Rows from block 2 of the image encoder of a small model that answers yes/no questions on an image's attributes, named by matrix and row number. Rows with one number belong to one neuron. Each number is 50 + 10 x the weight over its row's rms, rounded and kept within 0 to 99. All counts start at 0.
Before each neuron's rows are labels from the 100 images, of 14848, where the neuron reaches its highest value: "strongest on" is what is common among them; "patch colour" is the nearest of a few named colours to the mean colour under the peak. Only what is clearly more common there than usual is listed. The data: dead-leaves pictures: piles of overlapping shapes.
# fc1: MLP up (encoder.blocks.2.mlp.fc1.weight, 256x128), inputs 0-127
# fc2: MLP down (encoder.blocks.2.mlp.fc2.weight, 128x256, transposed), outputs 0-127

strongest on: dark; large pieces
patch colour: black
fc1.92:57 37 59 56 47 42 49 39 54 42 46 43 64 72 54 51 62 54 60 40 41 42 52 71 50 57 37 57 60 72 59 35 55 58 40 63 44 44 72 51 62 59 52 47 46 42 65 41 53 43 43 38 58 64 55 49 43 57 44 44 62 46 65 54 54 33 55 62 57 44 48 62 48 39 67 52 26 36 58 45 52 44 46 45 39 50 69 70 45 55 47 45 50 50 65 51 58 37 59 41 43 55 59 53 54 52 57 64 49 65 46 45 47 27 58 47 40 35 38 49 36 42 64 57 44 44 49 75
fc2.92:51 36 54 61 64 50 42 52 55 51 45 47 48 55 62 30 54 49 37 44 49 38 54 43 49 50 64 58 46 53 46 66 51 73 26 57 42 65 59 44 70 56 64 58 74 30 60 54 63 51 59 34 49 78 59 53 35 46 52 52 59 43 47 61 53 56 56 41 53 40 49 58 50 47 37 52 35 54 31 60 39 42 49 52 42 58 49 33 39 44 41 50 41 40 45 38 73 54 61 40 48 53 58 59 39 45 53 44 44 51 37 58 45 41 42 38 45 57 51 42 32 39 59 43 54 41 58 34

strongest on: grey
patch colour: grey
fc1.99:47 51 46 57 46 43 53 46 59 58 40 45 45 50 41 45 53 48 46 45 43 50 45 55 63 60 44 48 48 52 67 50 56 48 51 29 59 58 41 50 56 57 40 51 46 37 52 50 77 53 37 47 40 54 38 73 52 52 54 41 62 53 45 35 34 77 57 51 52 40 53 45 54 15 38 60 48 31 41 46 42 57 56 49 76 59 81 43 49 50 54 47 75 42 43 62 48 44 38 61 54 55 55 52 44 50 37 44 34 52 51 44 52 65 57 52 46 59 46 57 52 44 54 27 45 52 35 44
fc2.99:59 39 57 57 57 78 46 44 54 33 42 59 47 29 56 51 51 43 46 56 46 51 27 31 53 67 42 55 53 58 40 60 52 58 45 51 49 46 53 29 43 25 42 30 39 63 44 61 44 55 48 56 52 50 54 36 47 57 53 56 38 51 60 30 52 57 43 50 40 65 49 59 44 59 57 27 35 41 49 72 45 38 48 41 49 60 40 36 64 50 58 44 38 37 52 45 56 55 46 47 56 47 46 52 67 69 44 60 45 47 49 44 51 49 58 43 57 40 48 63 51 57 29 46 72 54 43 47

strongest on: shaded; grey
patch colour: grey
fc1.221:33 55 46 53 47 54 31 56 48 45 40 56 39 43 46 48 51 51 45 29 55 50 41 35 48 38 38 46 58 52 49 51 53 52 45 46 60 39 41 42 50 44 35 72 28 61 52 52 42 49 50 61 54 47 42 41 34 77 62 51 61 54 49 16 57 42 60 70 54 50 60 65 54 65 42 45 39 49 30 50 42 45 45 52 64 44 42 42 36 34 57 72 39 32 66 54 52 45 54 53 50 55 48 58 52 42 37 50 52 39 59 44 48 39 55 44 50 33 55 41 36 61 48 42 57 54 51 70
fc2.221:51 49 44 60 38 55 46 32 69 51 51 47 41 65 59 46 49 47 58 68 58 27 38 61 56 43 54 67 39 40 45 44 54 50 65 42 45 62 34 52 52 64 52 57 53 43 51 40 75 64 37 54 49 52 60 69 60 54 46 36 54 38 50 36 42 52 49 43 44 47 36 40 35 44 34 51 53 53 70 53 64 69 43 47 54 48 56 57 50 48 46 53 65 50 45 57 47 43 47 43 43 40 53 61 44 54 42 40 58 52 30 55 61 66 32 39 39 53 40 47 41 57 52 57 57 81 37 38

strongest on: grey
patch colour: grey
fc1.107:53 47 47 32 37 51 54 49 49 43 39 52 56 53 69 35 40 45 39 57 49 39 52 53 62 46 63 47 55 40 35 54 44 48 55 44 46 44 66 63 36 59 60 71 55 57 50 55 49 47 58 51 58 67 51 44 61 47 47 54 25 40 38 50 59 57 60 50 58 46 24 47 41 50 54 46 46 42 62 54 65 41 60 51 49 56 62 36 61 58 52 65 68 50 49 46 55 59 54 57 65 47 33 44 53 49 61 51 46 43 69 71 52 56 68 73 52 30 52 47 51 59 73 64 45 52 42 27
fc2.107:50 29 61 48 56 50 74 52 43 47 57 58 49 64 58 52 60 46 57 58 50 45 63 28 50 66 41 30 46 46 59 50 56 60 41 53 48 47 28 46 46 62 63 53 42 53 41 37 43 57 49 24 39 47 53 22 59 54 67 38 47 47 52 46 47 40 61 37 59 34 31 61 58 43 39 56 61 50 64 44 57 43 61 48 47 53 63 40 36 56 38 44 48 50 47 54 49 55 70 51 59 57 47 41 51 49 60 48 66 56 24 47 56 57 45 60 46 41 46 51 41 45 52 69 46 38 51 33

strongest on: grey
patch colour: grey
fc1.51:32 49 61 49 43 39 54 50 49 48 67 49 53 73 46 49 63 63 48 40 56 30 35 56 65 66 56 35 75 36 32 48 53 53 33 41 65 55 49 65 54 38 51 37 41 44 69 61 56 49 46 49 64 47 57 73 68 43 40 44 54 45 42 41 55 60 48 64 60 47 50 44 38 51 54 48 43 43 54 48 62 49 43 60 52 41 42 50 52 56 49 62 60 51 43 35 58 48 32 52 49 50 48 52 40 40 38 47 44 40 59 46 54 31 49 26 60 57 53 60 67 54 60 29 52 44 38 47
fc2.51:57 34 66 23 43 50 52 70 59 52 56 52 33 50 39 50 54 58 56 30 53 49 53 40 48 70 54 40 54 45 44 63 45 48 33 54 66 52 48 47 73 46 44 52 36 56 37 56 38 55 61 56 34 36 44 32 53 64 73 55 61 50 52 47 51 60 71 36 48 48 50 60 46 42 40 48 59 55 64 53 59 43 33 49 57 61 54 73 39 70 58 38 34 52 41 46 51 72 57 46 46 40 47 58 50 51 44 52 46 50 40 53 51 44 49 43 31 66 52 44 50 41 47 55 57 55 56 57

strongest on: dark
patch colour: black
fc1.244:42 61 59 64 60 59 57 65 42 62 55 50 35 45 53 38 27 64 56 47 51 62 63 53 55 37 50 58 44 36 57 58 58 46 39 49 60 50 49 47 52 35 53 46 47 48 71 38 60 40 47 46 61 23 45 43 47 61 61 50 55 47 33 56 48 59 33 65 64 49 54 31 60 44 53 54 54 36 43 54 43 46 44 56 43 46 55 45 39 36 41 49 57 52 51 46 63 38 57 56 54 64 54 35 32 54 64 53 54 41 54 48 39 77 62 50 57 57 33 58 41 67 56 55 78 53 53 60
fc2.244:52 67 57 58 26 43 41 43 61 63 55 58 56 60 48 52 63 33 41 44 62 45 49 46 26 65 58 31 53 61 51 22 51 58 55 45 62 58 40 55 48 42 60 43 54 51 53 36 58 40 45 53 49 42 54 34 65 51 72 51 57 63 56 39 32 55 50 48 63 42 67 28 66 53 51 54 59 36 49 65 51 49 59 48 53 41 48 36 35 49 46 37 36 58 51 68 51 55 62 34 41 50 66 55 56 52 52 41 36 44 38 34 50 41 48 45 46 53 51 50 49 43 61 37 48 54 36 54

strongest on: large pieces; grey
patch colour: pink
fc1.122:52 65 54 57 39 33 59 46 57 52 55 58 61 41 55 43 45 55 60 64 56 41 45 53 52 65 48 57 32 66 46 49 65 60 63 43 47 39 72 47 44 49 42 61 67 68 60 48 40 39 50 63 49 44 59 43 64 44 40 54 67 60 63 56 47 64 65 57 53 53 52 41 69 46 53 48 37 48 33 40 41 38 45 53 44 61 30 48 42 67 55 65 47 47 30 49 37 70 80 60 48 42 53 48 36 51 42 43 45 53 50 37 36 53 57 61 41 37 57 49 61 43 62 50 52 41 47 48
fc2.122:50 65 47 43 61 40 62 58 58 51 54 48 42 60 45 53 47 47 40 58 47 30 44 60 61 54 54 41 38 48 56 57 37 39 48 75 54 64 70 61 44 54 51 60 59 29 42 43 59 54 55 51 50 41 47 41 39 64 41 55 39 62 33 61 52 45 47 38 58 44 54 61 29 47 35 49 71 61 38 62 62 58 53 52 25 49 63 65 47 41 50 48 61 56 54 75 47 39 49 57 53 54 48 32 41 43 44 39 70 68 50 55 65 44 48 45 64 57 62 52 45 62 62 61 59 41 56 48

strongest on: grey
patch colour: grey
fc1.191:62 35 61 62 51 53 52 47 76 34 29 44 50 18 38 44 54 68 62 50 34 52 55 51 56 34 42 62 39 36 64 54 51 59 59 37 59 56 43 38 45 47 58 55 43 49 56 58 40 48 55 36 42 60 42 62 56 37 37 47 49 51 35 51 51 47 53 53 62 35 47 48 34 54 48 44 49 44 45 68 54 51 57 72 45 62 39 68 48 57 67 44 39 56 43 51 61 55 54 63 45 33 62 54 58 47 48 70 66 42 46 49 38 59 57 56 51 41 51 48 49 55 47 56 49 29 41 53
fc2.191:48 55 46 45 53 33 54 58 41 67 43 48 47 63 46 39 54 43 51 68 59 58 61 40 54 41 50 38 39 61 49 39 71 56 66 42 37 66 54 55 41 53 42 52 55 48 63 41 38 67 47 50 43 69 54 57 59 31 72 56 66 47 50 55 44 39 33 50 29 47 37 54 58 54 44 54 57 55 32 40 55 48 51 46 44 52 48 46 46 60 38 57 67 65 48 63 37 52 55 39 53 29 59 45 40 53 58 32 62 45 60 56 44 45 56 52 68 55 40 53 52 56 61 74 49 45 56 24

strongest on: large pieces; vivid
patch colour: blue
fc1.103:40 32 65 66 42 37 53 38 57 48 37 40 53 49 56 48 63 59 39 45 47 35 52 31 47 43 53 51 56 66 62 41 62 49 52 62 41 36 54 51 75 34 43 50 59 33 65 52 47 59 32 46 52 65 48 38 42 52 51 43 52 46 58 48 55 30 49 61 47 48 54 44 46 50 43 54 31 57 75 52 58 48 41 45 55 43 29 39 23 52 53 53 51 46 55 47 49 49 55 37 42 64 48 44 56 43 51 60 55 49 54 53 50 51 68 43 46 35 40 58 22 37 60 61 51 50 59 70
fc2.103:58 52 43 61 59 55 45 43 67 58 51 63 47 38 54 56 51 33 50 44 33 22 61 49 46 55 59 43 45 39 44 43 45 56 57 48 47 49 41 46 51 46 53 53 65 33 51 51 47 33 61 65 41 67 34 44 44 53 44 40 39 59 48 56 55 53 53 32 39 62 57 48 73 54 56 39 30 40 43 46 52 20 47 53 63 42 44 46 64 61 45 36 54 59 34 48 54 47 61 50 44 47 34 39 39 45 51 52 45 61 55 54 55 64 60 44 51 70 57 39 54 54 38 45 46 65 74 34

strongest on: shaded; grey
patch colour: grey
fc1.113:37 64 56 48 48 36 40 58 46 38 53 53 51 42 43 55 43 54 61 55 52 24 54 49 58 34 54 42 28 46 57 54 43 40 63 66 33 39 53 43 70 52 38 43 41 67 38 59 45 44 45 60 48 46 45 63 63 66 44 56 58 45 81 60 48 48 46 67 58 42 55 55 37 45 38 37 45 41 51 52 58 30 58 61 39 66 46 50 37 57 54 63 60 54 44 52 56 64 63 50 45 38 31 64 44 50 38 41 45 45 45 55 36 52 52 50 58 44 58 58 47 45 25 49 42 61 51 42
fc2.113:34 55 46 52 42 58 38 65 49 57 49 60 44 59 53 45 44 63 63 31 41 32 50 50 45 47 57 59 48 37 39 45 51 63 41 52 52 31 57 56 60 37 38 54 48 44 26 59 67 45 57 66 59 47 57 40 57 56 58 59 56 35 62 37 45 33 43 42 42 58 43 31 57 62 55 38 52 49 58 65 48 62 46 64 30 49 33 31 51 53 36 54 46 40 43 50 45 60 50 55 36 43 49 60 46 71 58 47 58 64 47 62 45 64 45 43 51 46 53 29 42 44 46 60 70 33 57 43

strongest on: grey
patch colour: grey
fc1.22:55 61 61 33 59 44 39 38 64 58 56 39 35 46 62 47 46 59 60 38 53 50 45 48 70 57 35 35 61 53 60 55 53 64 49 46 46 60 38 48 55 63 54 38 39 47 45 50 59 54 32 34 67 51 29 33 61 61 36 46 45 55 46 55 52 52 58 51 54 56 41 60 44 62 36 34 51 50 65 45 52 53 34 46 57 63 52 50 63 40 47 45 59 65 62 55 47 48 42 28 37 49 44 43 43 59 41 64 26 51 40 66 52 52 38 61 74 48 52 45 49 55 42 59 52 39 48 74
fc2.22:64 56 44 59 60 41 43 55 58 48 65 38 60 51 52 40 45 42 57 46 42 47 59 50 63 49 53 54 52 48 57 47 56 23 42 44 55 42 63 35 32 53 60 34 78 47 38 45 72 78 52 67 53 65 51 54 47 35 53 44 63 56 60 56 44 40 39 55 38 37 48 48 63 51 53 50 49 50 43 42 61 51 36 50 44 54 63 61 60 57 47 51 70 63 56 49 43 47 47 38 29 46 43 40 40 37 50 55 60 52 52 49 48 36 51 61 56 50 53 70 58 36 68 38 69 53 40 52